A small self-supervised image encoder, trained from scratch.
Model: 15M parameters, norm layernorm, activation relu, widths [64, 128, 256, 512].
Training: 7800 steps, batches of 128.
Data: trained on cartoon faces, 101725 training examples, 9.8 epochs.
Rows from block 7 of a small self-supervised image encoder, named by matrix and row number. Rows with one number belong to one neuron. Each number is 500 + 50 x the weight over its row's rms, rounded and kept within 0 to 999. All counts start at 0. Numbers have three digits each.
Before each neuron's rows are labels from the 100 images, of 14976, where the neuron reaches its highest value: "strongest on" is what is common among them; "peak at" is the part of the image that holds the peak. Only what is clearly more common there than usual is listed. The data: cartoon faces. In brackets: how many of the 100.
# fc1: MLP up (model.blocks.7.mlp.fc1.weight, 1536x256), inputs 128-255
# fc2: MLP down (model.blocks.7.mlp.fc2.weight, 256x1536, transposed), outputs 128-255

strongest on: long hair (71); white hair (36); yellow hair (26)
peak at: bottom left (40); bottom right (39)
fc1.687:477509435567440514442464556481456451482476536461514548424493439486496505510491524467493488428466498497494513532487453461437470472499602548522519506523451513522442436540543581417526563490566485481398533505488633516429458507386514499518435511368417492641524571499531602427482517464440444478476423473478563534511517549535495524510377574444497467464513545445500535451555557469463528491539
fc2.687:502480458536555543450501566478492551484499525473527590469429517461473525549495420581473410538572625510503498487522476531435543474494505524502471486512453486505543522466535481469521580458440515430469508452427481497490536410498507441485545466554509505495476418558404438521460508562618518509419506502489336491528459498445501495484464466435473522526484453528432546387524547491380407444499

strongest on: glasses (68)
peak at: centre (64); top centre (33)
fc1.90:533556510505539572575487475452508483536464445446421449465565608517500492491439504493486499540519492457458493478481497432398572489574530499465537451508607491386525450580499539502473505500513496484505505631496542463528507540523578554456409538487480495500575495454445625476489518524565541342640606387519571560493499546530473503467471581526506375468522535561526575550482499493525605447496
fc2.90:463468450382547524332509567439498410477569539567507597435502525524598471441550485581560461419496506536611449489410438510570455427499577505584459482523497506458515510476553545514584498503344536518430516549499503546492484529549423446441493518484487495498451415529495401490487537541522426522465451535378504531474445470398462515483492560510572604483506420520567487496490359397421513500445

strongest on: hat: no hat (95); yellow hair (87)
peak at: top centre (69)
fc1.449:574414485473519499509512559502462531529516519500494591462490497493456519451483402565496546533549489551496504448478466447501542573515524502662486484501513472482508535551501459499553500452509459471475491437541448456486434486533544535491530554425611561534480482461507547497527507576538464440421473468499500542414384432519432497367492431474379576462532543528472405574523486543419448426462
fc2.449:479475539483484466401514464447518539477486448502557518513434563485504460558558541478549527435523487503475505463531460434414481471505429613575514558508470470518538591496494475476449577441548495618511495521440512332471513433456355481529502540518498469508523516454515555425516472517444523498543483486500437532421439481478499500474567520592480522563479579525457538452530491496590505539519

strongest on: hat: no hat (93); bald (81); green face (36)
peak at: centre (63); top centre (33)
fc1.73:443582502488525502591549573442505525558516512427509484486471436491549402517472396568549489542508498483542522522472473500557462417489527493487507436487629456502505490537453506471524496474477518529512491462481434506545526471504527516457509442540524545470443512592491455469506563519499539443516534446448561402503534499477535477606587458481438473423489537470539461466450392355600559488527
fc2.73:545523504526569488518524488435553547444547550500426439507520493529492413479506499509530508554441571537461551609526619498534482450458458448438507494426475441430429526483383558495487537437477555395523541470565469451541473523463372406484497460594561501476539505521498466498511546509510485470506446462490479512440479547637531501497436502539441509465503611546537442534401459536477512500461

strongest on: beard (55); sunglasses (44)
peak at: centre (49); bottom centre (47)
fc1.682:439522449483483498498468517489602478496530546489547503516505532492506454488479526484505412588441500365572459497468494506445571499509503588497457477537613520458472557515537463479479462555465487517535485444538615409475466432356419432503498449492546564476516424539445540469484623500449492504462496491548566545631562490473522526563499517534468510453503503588535508420466420499515572469461
fc2.682:565564521513506449442492508441527545506466419503477590522548605389518523399437496464480516489432496385581529472480494562484537483476520481553585456473477539512489463541420537498549501514373498529510531542579428522425493508519485479537408541505594488476518553520434532551633625456409521482540530443504442528510421504493469437474456537535571482414458410477556435501421529480596529515462

strongest on: yellow hair (81)
peak at: centre (76)
fc1.531:558533523477425490479511583449558569590482393533521504405485522517527524513464639516490504453499529527476536493415504460511499546542505492490524445538571484489502457555519466437482597507420567571388480501468580447643514419533546544551457619483457483483477442487646516454481476473568511413477439565499621510521486397386478507503506541439465562493608501559553416465487529480517461420480
fc2.531:522584483470583508504460550472558562534508521490442493493497566572464536377575567561481580487527501580493480507483411448566433534500512389538516453463403444521516480514485478443576488384541546565486458460480500417477514453509467549441457487524439634536503471464535519520479483547445493497568460575571483562446506497487488486437577509406477507450511532455519524478460390503524471495498

strongest on: crown (40); white hair (28)
peak at: top centre (87)
fc1.604:527419529604539576492491491538513541556439459410433535505525487490534586466381512560489507546474513584526404515432481550432509492513615513502455409471486539545486502532458438501505568456513469517491537461457409493471515350528510554593532487446570489481447457497516502502498480532503483476517464500423461420540467498510399486602520613469505523506517469456483507398510489506437531513549
fc2.604:518518477487532581474424606542517491555496504418445457431502530546465512513480496462489516370506513490441585435520462516559468531429564453482499590502494493539522433416490447534454530502510473453424556535465470455513547549578490542513494460564492493511461501455516453394483544543516571455549400496482512408449503511424574521445609498523459558474524580512438609506593528634460448502484

strongest on: long hair (78)
peak at: middle left (59)
fc1.187:505525521432530442546395411454540513558522497476546525375540488404418503508511381541631444485487506535433458533471458550512501455537492481584487465531451517467519528461461550485619483513480522531563492489503510470564478510469477402496475613527515491423477487612516410479473586455462378488403568438468531477557509476458536610482582519472462551424553438532508529416501652406528425503447
fc2.187:483508489546508552589527480586556520526590443525388547464503401576543584526557401450593607425511556431457452447493473530544512507443511483382482493527530453437395427448496534460422473569500438476495467452612513420543443482495500553445507528523486471543514511556515482455474612481512542446491476417471500531391502522500496467445512496548459531466531503429421415514508496473564485466553

strongest on: hat: no hat (95); a mohawk (54); sunglasses (46); bald (39)
peak at: centre (52); top centre (36)
fc1.113:438561562496491492565569486516472371481507497475541504474560489463571502506465386485552487393488427540470502472518536543521523507543461565513462532485568592499496534534499473416444374508639594474476562559509474425490395542453510443542497463516537506559445442557455441410415470465551526417459505529627566494510452505509547552541612550441551489470407500479522371468505463501455558440522
fc2.113:543506479525500657438577470553559544516541478452479390525444559492464517506551572518463506670471494481437481514452590381528474451590489469465488472478533486486473477505414502544539529460465522483512512456476512515509493502600480397543577462500508458560510544539462493458436600587464507580430447493517535518476395495482563458474448494557466520516440499476456468453475454460491482473508

strongest on: hat: no hat (93); pink hair (41); hair: curly hair (39); white hair (33)
peak at: centre (44); middle right (30)
fc1.194:474485493561516604485599502481448517489560540577474545464514517466488509414508470590510503381419456539422505460517411439530586591496581541598422492537525447468526485488503485484472499382458573507481491465518555499489426482531457521497537606409427495467658496581468425508486472449448514428520493537482539484445444387494488441481468514460470516540555513493577531492515539530457568462474
fc2.194:436573526414525496547496558479443453561588532535493433551625462586447513370526538519428549437527505594463495424448435472418491497506525487579455455408517480498437461498510473465427469410572507505561488459508604454572445413599448508483462513432466530494489639472370492499519483494518508446618494483497564468580477477510553498520443478477467524513459590578449524490556554551472469489391

strongest on: sleepy (100)
peak at: centre (100)
fc1.601:553538539493466500495387611438538548565564554512539581617505450490505550516511522562561428491493469521517572549555503553610486454429531577534471612541520482531410476516490453432581496486498594447492601538515465356462455597563531533510398554520575581473600531511478410547536448446528497467484537527476451466529484451504459469516489461482474515470458525545495457383507476518432438439436
fc2.601:568533505453535557557503580447456464544499448470538484566470532519482472483491498448437439467531411499548538438550453513498495415389468490534503578541549551483492523476505470417519427579551523508411439532538491417491493573549509540439530590533433495413526509530470408500469417552503547481472513654488482504489498581496526490536512501401509581559384556468482510487559543517450412524538

strongest on: sleepy (41); pink face (37); pink hair (25)
peak at: bottom centre (44)
fc1.442:449488578446535569550508539409475509498492500499475572513547499388513551512439526507607500490443544542500549597607482552472513527459493454573475501495465560485561529526451490435424441519486517592441487540574395558385460528466577559476583514525595501514404467595574515444505399470431465488387482510486535499435510476475520509496460577473446441479487545507536518465439512521469559476572
fc2.442:390474479466530460463550440455498449568441409479516479452592460455491436548545530553516515588558504538514469435485659500508517508503475493349558504543486508581493485485436489496545609608414567493529483421480556498440435518424467473394444487523497510540555459506448486525535575487515540453568543510575411483449487556533549494514438432469472514496505411503439634549472484425459480603401

strongest on: crown (40); pointed hat (36)
peak at: top centre (93)
fc1.395:489552524503405482492511494495511435542585429488516549473502526489469446455435512478486487467476553464531585475488502483438489566595537530466503617500466472467474466513540505543401600443415525563514478470561478396517551507527478521493527526499574496487519591503483533508527416507584508495497594554513598381487471539475551519440407482421516551505446499488427462543505585467525496468445
fc2.395:452435587509554511520491487419513595492514564487427408529473481453475499579394542550469523533504516612513531524527463595468488519564503451547483441415637362583502443536452492522465612514602567484491619495441510589477517573493568543454553477494577498448525433550608491521422503547455483447578582391512560493571525505438445469513450471515471547470461535467518519463422491495508563510494

strongest on: surprised (52); pink hair (30); white hair (28)
peak at: centre (82)
fc1.476:499608503494566512443474471512446586523441475461489468496485483641459499467473523504498486490485458472588412576462430482559439579493527514534470479596499448481448573503447488509486521530494504494575505542476515491518481484436424578432505546444568505503494488471505478477495517563494531462526554499417596530556529484572513467543485519467506492521479510492538596572579494529583641459517
fc2.476:513462522482560492525500536514509493589517587510508459592465568610448541435522533514506534520459572528518581629470587465378484540481443563534552440505530419483516469423475390547426466496519521548484446452450573465509423544475548474519456566477475534427548487460459456478505515512603526584527493472509506452485510489495438537472468465490491534522448511496431570520406495476481580505458

strongest on: sunglasses (50)
peak at: centre (72)
fc1.318:463485501550499499407477539370487452532567445519578504514529412501538498501473461462491468541409471555436559560479435565502522480499533532485461501524465481486490553614450497530390533563469488507531617464504587468577484584576477467490582516420546581590523540456577476491509535511432458484559568422523503436466480432513464533489431473489515438579460422460506432519412469588457536468498
fc2.318:577523515462602517513528537502463549499498432479441642538504445523432445524509488645525530470525448567556525505488506574475406440459500473560580530572516467534479545526491582395468486506462460435517482439497542450538446458474442571536476413506414516592488503517493591612433484512522503506466500419499502515512418538509532469472462526528444468548508519506520549515458554428477465605498

strongest on: surprised (73); sunglasses (47); beard (43)
peak at: bottom centre (74)
fc1.468:414504509501515488468575484540474475466489554583458439413551411428447539507537393570491508508531456475510447458537517511480514489537479551371424438510517617477501497526491523518541434486471435536515559502525435539505466524508561481421480443473500498444449532516509480525562495498421565421375505518429497548455460496524490566467463401508516574586441464578541475452587567482542401505581
fc2.468:494475583527475501428562591566481412678501473484498492502462471368496538480535453547470491477483577509543453517460471493495446485505470545570564515462560509493508479522564472532497594556447497526551561504532422518439465500542605515476461505553501480381484527532472522492538406521527516537620564519562543559509571508524398578532488447500523506546392509514558505548475521476501576527513

strongest on: orange face (34)
peak at: bottom centre (78)
fc1.11:389494501516412517493444527445536495543535592493525507522610501468519414531511454504562520586565507455481469514490552483494522571529443477584480440491546499426529562471540557458516543464546509449449482523475464486489482576444558489520392504517507469508452539573503421536528525413485480403472475513513548628449451551456562568471556530442393452510496476531598491448566470467520553463523
fc2.11:415541557483499593474527433491509477536538585470501540503529486463399548425436488480487505481521548550530526514392483606483512542516447561560572495585457526527535436471491524488409453432527443513399376460520543553439394532467509468580530528557521466508491521509400479538539541537444479496492485483435522515498548479483487579556533472421550586564480468474540512483520534475481612513505

strongest on: hat: no hat (100); white hair (72); sunglasses (33); pink hair (27)
peak at: top centre (89)
fc1.376:440560528479606594457488499559486556558482597459431517398514431460565441551433555597532483453526531459515469498538425464477509464444563374603413492529500492506513444517467509468407409463473452575534464553515555461519490425472465533509583494459500563529531560536513536566483467590431542341459487478482564491445444461474539513411434483470496497556470506486474433516482616493497556425528
fc2.376:471497457533515461502518560416528501509556472437500473463540332543467499397468467548421472491529553461534487552526538478483416516453468396607563393491522467428505547523564466545511593514479430559477514418391503511513519516488369451498446450514562551438544507482473431496464545608555434435464571530480504451437532476559515520589431456528579494533508603484509469497556531482498502504457

strongest on: beard (99); green hair (38); pink face (33)
peak at: bottom centre (96)
fc1.386:538597570434469486502522427548546507433383543512498535515473498534522553523439398519454397499517462532520531470471497467445531499535491507507466499482612528524469500439475482565515470459480482417534523489483480444459484570487511547531504427534620600473494465527390567512517599460451508519552434476466494520388492476519595527469655429523511527393517428469520540501419492493552496445554
fc2.386:510428498562487493496524524538428470363455529501517491568478470555477523595371535461488495456605574480470549422499515508462491503534431581503516536461478532490484474467511546521523479470395485459476536495416516582504574555542486532517527498507496460499397433493455465492443552525533482424492497460502432498492581550487322514485483545486430459571469493456462499460582508525468450521455

strongest on: beard (49)
peak at: top centre (42)
fc1.653:625495466490519478419548528492472600613454496454420468479525479483541564519501526512497460525578426482394503432446443533598495452609550542459386474547514555579487551440558489452566490544551573541554495459498579569570538489500503520531553492471523548482453414625607522500483427456458474575506419483638516472497453477516506510495505450424504518504480512528570486428492490537619504509533
fc2.653:451537529529501440510487514520487464431571553551439470452508527426536461465511567415551517418530568475543444488570538491466493507498500517471483545550370523505456497479397497564478578544593497394493509527557600484401518544458472447492527507473513524432553440480509564574535528430541599522482486436521485399463528519442645505435569407628442540524500545454534488527524518549365536577569

strongest on: beard (44); crown (33)
peak at: top centre (73)
fc1.82:601510514488421506484456536493554478417509413524465497492465443496465549456438514474469480525572442470391575492504343540561495490500520478490545596501513599485415551413573495447513533537485536602571566432508464485598572510485482547476489489583598535470467599612466575500512516462516518468561535501401499534485403450553505533484478443479512520508434465441513409512532509518427480486475
fc2.82:496527549575475521525589560573406512486520467537458522507464582495519454588494486434616510496438516406610397571481495498521504485560483555407536544580432399564512496532503502510420522384480560516493534549421567492466385508403530570575460435501533412564482514482496469508597507582528496422514416446519481434498607481509514490605500543508529472447556430467462505483497533515505545442498

strongest on: sleepy (72)
peak at: bottom centre (49); centre (41)
fc1.420:518479554446456580503442619386477511529531545530500520532563504532492431528470456567496505404513427474460518483550452630604533490477556511517516492532542520456499532562511548508524441543474538488550522454461455446585478550572492561475476577510497548494546529579570497461448501426513504493511566541451539458580496488476410529541476370335469475534420507473462495511466508484500541461496
fc2.420:483485497496418470523529453489467506463462466490535477652497571489393438603540531430446506448502503475557477506501425497480429413502379584461504538498546489527456577416444408505515453531607568497416512455526429505517537516562415510438485525577429415481476476504453478458445398519527539530445536478505467487394525574547458511504491490492577503449420581432412376493523477527407397537517

strongest on: orange face (36)
peak at: top centre (61)
fc1.577:477521459529480455446519506483488567527459474522521514481555513508530432471525446511472467500547530579449470543480436506499564533576573472473468424502590504507492473573461545474548636512461459544441589487556510512587582491538539517539528545565504505506431425530540462421454499476519524336440375464504496579492445535533524486422429426602482598457542492557607594528533475616533607472494
fc2.577:481518542494458517510455543482532486490465434444558500537519487513538506494433531517483370509518527468452557445408458465474443413585504516472532459423443487443446492574504563508483494611514502537600521455497596596495496509536533491478400494451566533534402532472511546451536488518495378571422468536433512445543448510435434561555559458489529614503472488460487508517511491445489430439437

strongest on: glasses (100)
peak at: centre (100)
fc1.243:528585494487499524532449595498422477527480461509515474499570567456480529436561518561530542573495566549514577480471446514439447446515479462516513446519471530420528574496486602617500350588495560420492508509579507494507534501476490477510560471492530520490489482577516453343525487549496537517526486568576550490511417444495505667374562456507519521507451451500456467497486462470471405451519
fc2.243:536462486417473523482427499498479519540595546539475505553542501494514486442553470438510512460502447482554401449501544425512405453573558474487496454502458553444453568471483500442537423514470464507510477600506371474659565435524436370557486492517518508417540442540558438540501470504609542478458514513540555392465526529519443451528428493573611429472495433510413523567462502569495456482515

strongest on: surprised (43)
peak at: middle right (50); bottom right (27)
fc1.747:436524494490472446358478504433493550529550474421474559491577537488504461519414438511460527497477389584511360502478545506488508489469468500574531446385438559540506468471590511484524484449534457574497485499561551525475561446428437521455518452498483476461476508550512476443522515520559534501423671527573512517389425435443460497528465460516506480460496503537513520465445558460607601483574
fc2.747:531519457551432517459503606541505468432476485566528541451489359511599564566555555424520468579528476524424569472489451466399502509495436473506455646524609495524660530527487527536476457555487483548515494475530519487572532604426531518549566457502527505579440535561545448480528508512479513485479511540504420433484563415552439503462424507493496585503537511461581501587462505432429511463427

strongest on: glasses (65)
peak at: centre (62); middle right (28)
fc1.464:393541490500495490491492501520467507436483521453496464557512505422461496457485625421551455513581459420521499499512549544535541488515471470464468498499531520485498515513494524405588586413500560507461518467559504478415526461509597585495555546478425602437507459524518478595546550384567426375487564466510558453480526425525486530465533431499456488498503492487546471555471504487599505540571
fc2.464:414485467481556631475532596543403498545561559569451507418535537429541508494580539409477475468430488430492539467542484483498447425496486453508582473486523544496503507495402461441449485392503479528504532539424503548556496456532511490505483451460445521529529575500452489498496483458374594521570530475486484528531432488435550507607489465564495364486478516498505446517428442544584400411527

strongest on: long hair (46); surprised (31)
peak at: bottom centre (28)
fc1.695:550476532511518456487510482469520447443502502426549509539523482443571455473387414421483523492427512483476391514370464425452473564562530516492551586604523521522544579445528453415505461490499443476497432507450513447513527585467532483509529457516571486408528599457509483535513521439472566399519512505462532444461482494540496499443598547475577526471555509631603460580550497556593497519446
fc2.695:468434417539492516508462498491561430497483539541520507523465454562435466442547486490560516494525443584445500489571445383472531515643581503513486548449460591435547405633426498431503563582477465545443530537503496481476412403478572530421531514461487539556380547522511579538499478485466434539529587566565538583523512478541521475441488504565470544496436490417556481586442485549457551526413

strongest on: sleepy (55)
peak at: bottom centre (50); centre (48)
fc1.339:513581506503507509501486570402548525538519523516512483482525524478492568496502421481520472478537479565454500480473424535698507490467568511551494517443608528519525535536427519436496538530533488485596631528495420355615430531507461529493477541575453535481498531564459420499563483467550545457521598539431485414565477500561495477547412477413476463463428514524541507509437475542458453480476
fc2.339:407466505484540462580508553444478515518515546506474424600488607506487460485514531474420454498553585434436464584553477461540474437485453544449553481487508484438527509505486558447586521471564465485467441515490430497549502509572414517413503502565482408456489483579552520499492516574480481540462502577373523525472482523500510396526536485420454560465514654514523555543452370578486499500477

strongest on: hat: no hat (96); beard (43); orange hair (33); red hair (31)
peak at: centre (52); top centre (48)
fc1.168:506556436600513513610609525496487488498423544495429514369436439601442407432456455606495436546585484480549592484461537547432414517506535532500535515545560517522497568526498530502478534448526536492562490492453508379492518525424546533582508579421469510428615521475487495485457536521469454516581483477545570497508401446458540521528526404564429531547500465564482569487499567500521507553509
fc2.168:506503526473479491414476476440560521439512418392493454522494481475452499479556554486407468595488528524521355527505519490490512472457336525446476436418444481455490468421474490526613567562583470446393555516546450563501446439463452415505537462549516444483393456519521506576448502550517476535449543560461452503459546522531538493559516510513605459413417495404548473453520494533426500495555

strongest on: beard (85); sunglasses (33)
peak at: centre (77)
fc1.421:454657533585491530388536582572486499481440460516528545486480500546567512479535421457570521440570511518574626507561472544502437501477507500438476490563469524444501577467466552521567419513463502521504515475582493471552528489544639500406575591436508457560444580546485485485452541437461538600481500452435500479493502421491414506451600490517407487500571446547494526503540484426605482539478
fc2.421:420352565515632415416440507503599486508514578554530507575514514477509449462591511515490520477475492439498388534559518550469602432463539485478624498513534568492492469514445503482534549544419523537429589512490590592423534547460511453491538480436471541546551426490468447526498510504539439466476517527460526540522558491484503539551557565503432537431397530478447507355478409506479568493523

strongest on: yellow hair (33); teal hair (28)
peak at: centre (49)
fc1.240:515553502537604518471560498456457561606495552595515526450476538531464438469528452514464453518509425476442559499513441488515523575484561525554465495442522464459464411514500530535509526434396539502597519522530555457484435474475520527520389407574517534407511437488429498463505391516462544646446518473504480471439493493402531516465485514460536496492589473573575547568488450539548536511466
fc2.240:386582375550471489401466513557558448451558473401474465471422513510558483474415464450458464546467484525473501408462460565557472458458397449506510560545547495503446534483580353444410466450520610502456449440525437436529584504485433548520447505471523574572452536472531428587477584445433412532442507492532518588546540504478386560446546520626506499545538479562478482484482499463531475492460

strongest on: sunglasses (99)
peak at: centre (89)
fc1.367:517497523548554467483485620526491461525443529516539537513470564464517464517474454567534426476513536449474508522511458534547504487411510570476444484559524556463515457415552479456505516547545481501522498604472418498543484521429441416501455626477457485565437472513502526479397437368483450478534454453519569502517553474434578569517481527417516642539496440405482472455482527445517682567510
fc2.367:490556423492457437541481500438462483559540503595483506499563538457567476546480553520539497642531488500484428545475593437548478528483499468486465530527460467494505631581568543475575505462542536451433470475502504568534494529519567544488445570477478561473543449429482446545515509472484602438428563570446506636493470500573477484563436501569505502479462548465496457542446487467545487477420

strongest on: glasses (99)
peak at: centre (100)
fc1.105:466528572570468487524425544500481418512504530521502554424525518582543605404525493595502531438465535513495472480522486511567415461392497501510479505568448512471464518514508546513462431557492465475510458461544543445499496559511617447494459433477439578505499527464483521508469496545454427439489572537604525427439516532511433535541544387506525503511515436423477513586440438476558435497559
fc2.105:472540583521502562548512498505473553476647481491533571552548511474402492476412449544433487432549515474533520464508535483487414532474477450450529461445475472493561425533499524508507491398528521558427472442506465560549523500588437466520441464520424448449520404408510473519548460496508513499434580427521538595496518510531509438436620567481503470478509496495529617615519434454500622517389

strongest on: long hair (70); beard (65); yellow hair (31); hair colour: grey (25)
peak at: bottom left (54); bottom centre (27)
fc1.203:474539487601523509490475523502469415476541439509467498426587548396497464504467425544449388564535476570578468508551443475410517490504594412599491447479526503514443441527593554427578540474538489588550544550552531548565522445516557515553513495376439541587542474507514535465502566506545537418520527468460563464530473460518370417417419508501462458466464494513555479482504496477541533504542
fc2.203:483525602448460547478526493502497525478507479554475518521499471510571515517568553498411491428421584461523403470388514453576524508559518526550552564466507404486477535569539477354490492509484422503531445551492521527525432450507483471537513501546465427471430442458540530399447475510469503429500454529537553437561500473512528504503593524525554544441600451518574649459554547561451500487497

strongest on: beard (62); yellow hair (51); long hair (43); expression: surprised (30)
peak at: bottom centre (59)
fc1.555:470493502536518480472531517559562533545516556526595525532531526539641560529445521512482563526490465512518576443374502413600489519449606623542460590552517470476498485502491453385529479476497554477361514469551596460392506496573461522562549495520621487537484518537494494528530516524451422499500458533487523482485530395551580483480499543385556535409464426598501590426513505517516514400485
fc2.555:505488337484469491616506580512547457558515529590402542484481457478468461455481470557509428509613419477543516545440541545544423523559510500484557521513463545437428506480485464479469523471521496483433355487526548467457500514423579553464488457453473493525524501468568513491504488543524494516523587436568543533518426512548516451498608524444564480451478551459494439501494454517480502441534

strongest on: long hair (49)
peak at: bottom centre (36); bottom right (28)
fc1.157:517470516538491496480533461439518427512538575471578526587585438539507532483501539438572486495431429490498502452509427547544477472544525484519491567590444471465454483460483510445510488509431573432448444489465423464499503541438521467508458571573610503480469489507592468435507472468550517432496574454607525527406496507577457480540479515575527514466591467469554506536498465523612528423511
fc2.157:520468469540569508511562507481471542467416543560482461571483486478516447552439457424490497512524431454489419571621504536494606452562550485567538452598511423479514480453532542372540615560480402494542454578533527605484477420427557511513540492476528458400411540500456455493515513428402515472469604506493472539508443478498518503449407494471501417425604526467545468568535414531593502475528

strongest on: long hair (35); white hair (26)
peak at: middle right (54); centre (40)
fc1.238:541505516544474541501516477600432485525541509459490386432503509531530508570509585464471599518493489522501542523454554610507539502437457481549408443575461416497524470524510480429498335479534515497584492511480563505604464593555504467480404494505522512575520401551483467494447455488484498465572468434519516481451431540501561503432485445500529469455491426563512479448458520379513608478534
fc2.238:406408459426426473528470569588511459508496426508487496536468481555453560474589459539522494383470489526539542517481542568408595579488498489499493520485519537451480565407514435510498583577531496397479514545542570511572495425481512454491558525565541513440503554564478436426589538480405469570459509508458551472622496446511494505506574581547531578451503404566521468479464453423519429533495

strongest on: orange face (40)
peak at: top centre (81)
fc1.509:513486532521472491509418490476444534472533442553386579457604495484494527452439519570497409517482512451447521522490430596490431454596537541449508444521537501498467517495508538456493488487527614515464564514596514491512507523538524570574358511517589503487526566463597531523551469535504502516493549482467438441582558523466449467506550578543440496555445476461494498490614517494505522444433
fc2.509:451541441435473540515437429486459531579478476529452487510462545496475518513570413431467522402484476445447546515505399593472421519527428546475462466463459491451508521506496454488385573455507539623410388501568530488389507495421531513541474553569506495469524615458536472485561460565511501547506423452536481474477434525498422460471464428498537460536499469526493507444534473510447423527475

strongest on: beard (51); sunglasses (30)
peak at: bottom centre (53); centre (39)
fc1.588:539432548464577528482544518591469523493460528546535620513571441528532606425592520451487520546555507545569528498478542549607465523500491435486481520476529515513530473541580504513439421539461594539424460566382546574546534556522518451511494429456509491472501582581558466497533546553524613515516451388573517484585465496577543518504457542505424527460511478514539522401485660599557605472420
fc2.588:462482516459555546572497466400521553519436549628465499481611454564449472437519533461479470504473458575552490514411430549585493487433513451465467509550535462516384597504468530508549485448534553436541569513570536456498464537526459557489448644456515447443403511489640464458551507590477504572521451449509477518584499488476449520362578557522475475515466534490455455465490553488539416464501

strongest on: crown (52); white hair (36)
peak at: top centre (82)
fc1.316:543552490501554546493381482559526518465525584544378555437470499573533560409454477524482483444467537542488563487437474482482568605557534485534507411565550535493484417472444491463522456459501493538575453530507542549617517506520414486519434494428503529415518497497503521465656391509459427469534456458466482457484475437529505507515480467470431518494547459532522529467570675549473467498441
fc2.316:569479517521484512506573496519584465534480454479396460521536398531452498551505462485458511453417490530447482473524512585477538516465481452561500456458501497519515527593488524471471469478558521483592503506529451420411555517403485483497498471510532503448486530526502570436442496550450555573470516440522466483535480583580566458577367513548449517534534542476517471530396431576360454494647